A small class-conditioned image flow-matching model, trained from scratch.
Model: 1.63M parameters, 32-pixel images, arch unet, activation relu, widths [64, 64, 128].
Data: trained on dead-leaves pictures: piles of overlapping shapes, 36250 training examples, 93.2 epochs.
Rows from block 4, named by matrix and row number. Rows with one number belong to one channel. Each number is 128 + 32 x the weight over its row's rms, rounded and kept within 0 to 255. All counts start at 0. Numbers have three digits each. After the name is the row's rms in percent of the matrix's.
# convs0: first 3x3 conv (model.mid.0.convs.0.weight, 128x128x3x3), inputs 80-87, a 3x3 kernel for each
# convs1: second 3x3 conv (model.mid.0.convs.1.weight, 128x128x3x3, transposed), outputs 80-87, a 3x3 kernel for each
convs0.8 108:124146129134104091117137118122131110138129119151111105155184209128136140053063041121132162134150147113109111123147178090082106128130100184175181133148132076068063155120127125154126103141143108134124079117118130146155
convs1.8 113:139118116131122139129097122114126122138126117150131105169162164130156125063084053119133152105141156122114121152137157147112159130093142127142157100088129101092112127129131129103109112088089158059111170094142148137122
convs0.9 099:128084111135089105126108112151116103174146137166180139134171122099179137150181147134131142130140127093108109137153123148164145135157129153135099119070051095062071156145167116130105086130145101141116149148129143151163
convs1.9 113:187195134175165120144128087162183159141160161149157176136119113121109127139132133185162157173138131157128163080136133070099132097131144196159174191172165177150145140156137126139147118183134115162098117138117140140119
convs0.10 104:134118105187091127146085128151107130135118107143102113050111211073123210037072175115116118136106142126113158066128152094153179087160161184081115167084133147112114129100166123126141113125115116114121103107131108130159
convs1.10 110:104127113135140119135142112109122125118110110124101097080149138093167158093152136202142125127112157112100142059095143100122148110153150143157151135161144153099143119109123125100166102124161159127117156118142160159144
convs0.11 095:136151118126163170102128146104163142109197157057128111108118107092160111158167135106130149075122101082077103065066154099123150093186163155131103144106107143149111095062157152213145156180161093121079102084099120182171
convs1.11 068:149167177134126164131132140075101134100099139093119145135135127139106140124129142099133172103101127162133172130129115110128085133139122120148140126096122141105144138116121184117114151155133124123144114125114141103121
convs0.12 084:100108133115141134113129113158114116153137130160141115049084103169142148100128104137126090114140096162148130112145171124141148136162162102096126108141146194150154133106183114119124140151195200155193140132135173128093
convs1.12 073:161151144165143197156142179169163147129152127132106092101123139110135121112130097048096131125148148108139123106125133100105109084136109117086151159118130137113153195189126163190183151150134102116158118098138128116139
convs0.13 107:167165139096084092145153137079124159087131190103132189035066030105153090255255255089111126116119119134135122131161125114145121154140132136092074110126105175193173104142107081125156154170153134137144114128138133129156
convs1.13 110:148123109134108155145105114000072111052112129063161192032049048119137132179163180197200181115122113117118153105106127092095153120119141101044071129116145188164147095093096134113122152132104119153180174177173115084112
convs0.14 094:118133154156182157134185137100101054083104086106112078098135119141142132097086111088172119133144152137184163098196100108140088142128110103205132109130144139120126153123117148148088093177160137160071144085141166142102
convs1.14 046:119106109216145135169174103144170152161157152170162133145163127096136111089107099167126135117132114088075104075094118094093131105112123178143139160127152169113148181175189189214184141169181143110081080077146108119129
convs0.15 118:170111075166120096193116125153131123148122116130109112037094255061102255059085249093094117115130142124126126076078154095095184121121162100093168066098175074086173057096167089106186073109190128111099128135125144146111
convs1.15 123:152128105147118136144076095135108116168119116112093101056114215077133200048120192089133137132095126140144149075101113077115148100118176061121150070120177086143171085115178088110155101121176144110111160104090189100098
convs0.16 121:089105179113111205101118176109138159097120156099111128119073161114098205075112206122117115132131144140129130153105129117101134118117136175123139141116141119114145197128115231094145194076094188107105196116132171093118
convs1.16 124:063144177114143153120157129103108103109109115098078096069132142089131155089130162024094138090146135111141127146131095151174100177205142143130125154123090118125080121108080143133077173145096111107149140094102129168117
convs0.17 107:167145142122101079147137115089111098091139124145162148226204215084117098037081050141147152129134146185161150156174185078091135055077116141149165137129112147130131117145139156149130118101088132120143113101108130131147
convs1.17 118:112097118149141091152143145086071093121124120131147149190185186130148139067079063114130111079127121095088093209211204121106124117108103115108133129162121063108101126150159128111100086090095132089159134094156127135186
convs0.18 135:131128120124133139109117113199167188156140152177165174150136138140127139116089109156165161170166148151150144108115092110130103100118101095082101109105116115118108097090101077088096088095096135127133137129128148130133
convs1.18 158:124127129139133133148148147075100087091134114081105100135136129132139125130135124110123109116131106108117087114118118126132125114126117109120106118132116086108098101109101114120108116108105154133134157149127143136126
convs0.19 098:106134172119141138117105103121139138122113122108105132108104100108183138092115153095093107099119117125134110098117058093148131074069060107105089143125129150097089163173094153156133182122113131101090133132129121116111
convs1.19 084:186212193147197197203199228076123109095132154063124132119119119114104133131133121120128103143137115155144135137114129117129112111113112141133094123097109119126147128117115107082097125123124166125120142115104134139108
convs0.20 110:145167126102112106118118105134133122113122106154149143139109095128128113197190167130142114095111098127124123130124121128121118125160160153189169114117108110122094152145122112119138150128135104101093135121124142131129
convs1.20 115:124130146148153132153152123135132106136157114169169148083079085121140156149127136205225255121121166101121193092085087112094095116121124166175160155122134097093101118143111177129073169169163117120097105105133114133110
convs0.21 105:139131150109126143098092112231098000255088000255127030136133139157138129133128103117093133114112125133129122125145131117188137063133145145139098143164126096103087172194115154163153160123098123176096118169120108097107
convs1.21 100:138133161137126149130116148249115018248160043254155076141142146125121151135153146134165145120131165116144148092115125105137116106132103120119133117127132136134151132172160122146164129114148152142130120139138117114104
convs0.22 099:169098094136136102151117103121126080161171107194195147108103121126136163084091146119110107095116126115125146138137170115136156099121129144154155128133196096121128121147115111152127081101071173129118158133107103120116
convs1.22 090:089102127098152148104143117093089068167123123174154157101124161059096133100126153137179169110177173133149209125098120118124109127131144122119132118143167138130150123103160158096139170113094145139112112119120094153158
convs0.23 114:079080047072103087198237199093113139082118162138167187152196184139154135130108105161146138127142126100102094185176142081104118104108074197208204123137134054079084182254215096103114080082061144153127127132114130131118
convs1.23 123:097108104108114139191148205036079115068129113110164160144113101121142107089099113149166187057102118061104069146176178129105110101054103157185181166153103071067079166157141146147160126047079154116101106092104113119147
convs0.24 096:144133085184128111171049088113115113143139113126125143196062062224095131190058106138117187109130175123107145145120144167128169164131174152132096131150104169115115115137162061074170052144170107116198120117176122107194
convs1.24 092:138116126155120123155092116056097118065098109079097093201146143157145104153119095099158144054136127059120121120117114119121112139131152106105067161125101199119073064073150051095132098119096106110141141096099186135107
convs0.25 114:125165132142151157113138107128125134134149147109131115155166130151143146132150123111120129084098121088102085158147118116122122126140138156125153132103125170149180134116105114084118157127138127118114123108095124114094
convs1.25 141:112120122110113128104108112060096096066080097095091113099116133110124134102114114159162144150165162129125141128132144124141140135164145155133126153114125163158168144143143148139148147130144109175154094099122098113114
convs0.26 110:126121142119122131140110130172170165137115126107097092111129100070106078144201168129155171121117150130133159130166123124139113129151129120153114102170120126165155108102136134138123162124111122124126151143111115127159
convs1.26 115:133181193101108133114115081168169158132119113118124081119106104141126145155128159148173182134136156043060067150138142104085111128120143121140155125123152139122120114132143116119121110128109176189155118143116098091054
convs0.27 097:125145113128116167112126133110109103131142157160151141099171156104138131078164141142148109169113113132119082077063078128157141134182175138166166133162100111124140113131104102116089098168133113149115073159127116145153
convs1.27 095:123096108123142112125127128059094094087123165143153199120099072136125127123112115140163156134138093126156116079102105106122131160130128111109132119124130099079102126124196122130149147165151141140146129166136132214185
convs0.28 108:150145117109156129088109107153208232064148162017094104128185144134152120099136101169173162104125119113137147102143127137178128097097121126103093131106068172170158097110132179164147157142142102109145117130148101116116
convs1.28 116:123107132165110134132134157117205230048142145000058073092116117111142124110102098121159121132185165060069050125132098128124109184134145105120159132144133163172170127120132140115118120141119111071074103128137126113109
convs0.29 078:069118105162167174170165135149142153118110149098094112171156114163169135103133127126124111149162118107165151074119090022082118070091123119124098123157119090086080131179085115197133066132069136165160156188172140174180
convs1.29 087:122112104147104126194154159172179183182161165188173181131135125139133127147129093129101145154104157186155196151190197171209213175192198130122153125122139134133109140136120150161133135151106087094121121123112128153137
convs0.30 105:172120057140104108131083090142101084156123103168108079039059069064051093079075175130137111123110114103100096077120137127125146088098155113095165149143180165152179092116145088154141097164156150151185154125125138102093
convs1.30 111:132114120173093110187101078188122089208135116161117122088119116085131132090124144172157160147137152142136102088112144081092160099111142105112089121088120117110156106109122144134140095121124152168190166147167186168161
convs0.31 110:219106062210098061207076021138123153128126132121123123188136106187135104188171110124158161114145145138136142143086118119081148150110154095093142123104137093085132106078167093107165102118131117134151112130148119111134
convs1.31 117:163148099186141132211133143116122138142134132122150111155134160117121119141143139151102150131118155128121172161148115180164126123091119090133163113127141083116130142097142111090142145148143116132110120154088110120122
convs0.32 080:162155144141131156172124113107140116117114126122105152119127138084176153082086103110151100105104112115142109135173129159232159146196135117137124127133145161117094113162122141162127153120155095132137125111141101094113
convs1.32 071:116112131104109132106104126120183144110164160110139137104148119137118123135090100137150164126160177109108153143130138146172128163161133117131137146149134144147166115128147099139134092092083112136096080126133095115125
convs0.33 083:121087145162155150079126095074088126107114127088117146143110044107127073118128145105136132125165142142173164215246254020134135082125096175119059135152096183157112199177122133174132086151155121133126167120070112101111
convs1.33 073:149128127073104102090141089100115094074114100072115095159160131153163164188189191104112133143136208118119189175192195119150124070124149122089108169103089179121105149152106133132109105148130151114074159145070224209106
convs0.34 091:169116106191150111158159130140130165122107112086107109101096107135152142162190116124152116133162080137138100120110110135110099098074087108158147122133155093124124103144195069148200071072137076145163092131194078107105
convs1.34 082:152096078182109054143111087132123111144144112153149089138130083145148124151159120145145161113122138108113088184187141206159150186148129106121144138130135098106102135166211102129194103134183106216131158166173178188172
convs0.35 106:145115127123141127151147127185163185178166141148129101102108114159153138146119124143098135146128127130107147100122118132117155088095142152116070157122082148092112137107062146173109120150131146101092168150093171156119
convs1.35 109:124105122119141129114128113145107100126104088085073037138130162119121168124134160143161149139163141109126088100113135104121149118155169145113122150117136181138144114101098146098138125129106109177146107121146140126180
convs0.36 104:132153166127145154134143186096094062153151100158140128099136152159199166134149172140136138142133134133127107147165161140184182160165173114117116102147122110125117140138109152123119148104085126109163115119127131121121
convs1.36 114:137132139115117118125114129165101143161096147199149177108115094106100090111108098160116079199145088238200155070062074062075067068061069120117116119112083108102072102077089114087099112123123141146130117104139134121105
convs0.37 087:179136135146107084078149118093090102096108133176186168134172129159135140156130155124113114121104112133142128161134181177164137112128107137133155164117113115118072106093116080151116090122127141120134165127144145094091
convs1.37 065:095136121124114100150135129014052009113114104121137127166160123155165154124109108147131178122086112138112133134127110131159093125119124122164182127184124133122126132149141140149153143124126149122118091145091082101060
convs0.38 109:108134089109114128116187135099106134092113138113112088084160123142186134128122124130118140113138113136111092085159144184154184025142126103106116119151110122198095135108106184122127086045206156164157114119091167166150
convs1.38 047:165106126178100126157130118185208152172196182159146150120131179098093132102099121154140135165141113131123153139164094130159091114156162148182149157151179157138099186227138209202168158129145079092096130011124177095129
convs0.39 094:174124135129128095099133115138150165112133150124117137211222191052056046119080114140162142145131149117171161093122075100116066166089092152183180113121115095079110101179122116107114175138108096114116075134110111135148
convs1.39 090:110104140139145154116116147103114103092109123100118091205206167117126089105117072078079150052117171114136119158160164147130131149108084103187155135175135092118101138135132168172149137082094124119146210165159167166083
convs0.40 105:192172139157143131184137136130131096145146097130134126128091098103049074075065105104150126143166152128139136147129146116110112139169111107107094104078122088100103168126167134110146152134176154148156173126151141152144
convs1.40 099:188156177176137161179152175143150136140160141124134126163153152152147150164172172059038035098094095130136124128125111136134126144138121102119127098117111089088085084114114096129129099111119104090064100080068125098068
convs0.41 105:201241235094097067071079035156152130114111126058091079204201247095134171090143155152149147146171143124144128188150121099084117100148159092101078106099130176196203049076076104123119174193193081108106135097100094149149
convs1.41 108:174130155134121124066072090155174163127112130081072065146149180098094119094117102053067055097107073123116125132143173151126163165140165062090114127115127151147178138109076111107131107108139136144154092104139089075141
convs0.42 137:136124104132125114151138109255140255119000100254110237136124127124119118133121115120093104129104118184162160100130086112130099112130091122129143140131146142154143128148123133142142149151124140135141146143141142148132
convs1.42 207:143143142136132134118118118255213255244059161255192255136131129137126129134127130041020000152134093255249212131134137135137140138141141126145144116135135098115124134122119131121125133128131118115097105127112112119103
convs0.43 100:207206145186164170179210191104088099110078080103121125093127066098130127104096106120088111083104113088085117203075145075101055131099068105137137082090058061067162179176117141100128128155138171145168146151106119146164
convs1.43 048:166143130158138162165119170122110118157153157140114117114121105108116093107114086138112122109121139125166157128127108130149116145127099111108083124121089106089111132141128127154124120120144091101122125080077151108080
convs0.44 109:152165159104085107081104106167197197103120115081100091122105085098139123120126145138142145096124125115111111052063070096128131193233207151180149129160121129128104104136127140151149140154101125129137134111131126138114
convs1.44 123:139143185102136143088098106190190195122123111057061055098116093137128136136131134189169198132107136082098097037071102116133170176177175136069111120104162111124124139133099152084094152146161166130151155148178114130126
convs0.45 109:165162163124134177139147140112125111130136130133137151180127147101140171182150181140133086158166129127132141165129153190168156154159177129164128167153133110139153172193152148142137151163159130125122141111111125119143
convs1.45 137:100101102096117120097110129154157153138138142156139143126114125132093119147116137074035000086079047125121113111113122112113135105112135098122131109127120118117125120131107125133121125122121123113135133156181140173148
convs0.46 092:103170168136126161132118133116092107134168113120144120113118163182190167161131107106096120166148103111126112106103101171202124164125086102151121094182143089145115136092104161171127179121146180164155156144153122153148
convs1.46 061:132124127136123136108105117127142128138145146157156146121128137129145111132152129134135174128100163135095170118141083121142111128164110128084148113097134157108145138176091145121104114110128114117099124160130134126039
convs0.47 080:152116151098110165204188181132097098142116077143106080188186105139150176162128093140106106144108131146138122192189109255164149114123057096042104118082113084124087138162095134164231094172163149117148055098151131143194
convs1.47 052:086100089112123132099115108079103120096095108100083087157159180124157135157132133104096146111100164082096106143157075103099037138084069153176150177201184174177218105147131097143126159147126135138085115194137127164171
convs0.48 112:090107155135139162136145144134136130142135134120113115075119144094138173084122175134094116138107118120110099118089127162145140135096144110115135136099128154110092093121129102124157088131124135148135118122133096105126
convs1.48 123:114104133135118139134112163143165150121143134108093137122161166119143146103117143238134095193140077130099091138091096143099093130128143167115110154130104126122103140152131116139150129142128109101133088134146133168177
convs0.49 081:149130135142158158145146154138159146128098104104121110157152255113089132105134158109112145119141144165150132184123104124119116143102104169148175162121137186170198232189248166132172166136130159203164173166190107109160
convs1.49 075:093087087110094117118107131138159149125146126157161180159170175127129143133140143127112110109099131097093092082104081069116102058111094147123111132111117116122127151111137116080127153118127116172152109146120071105120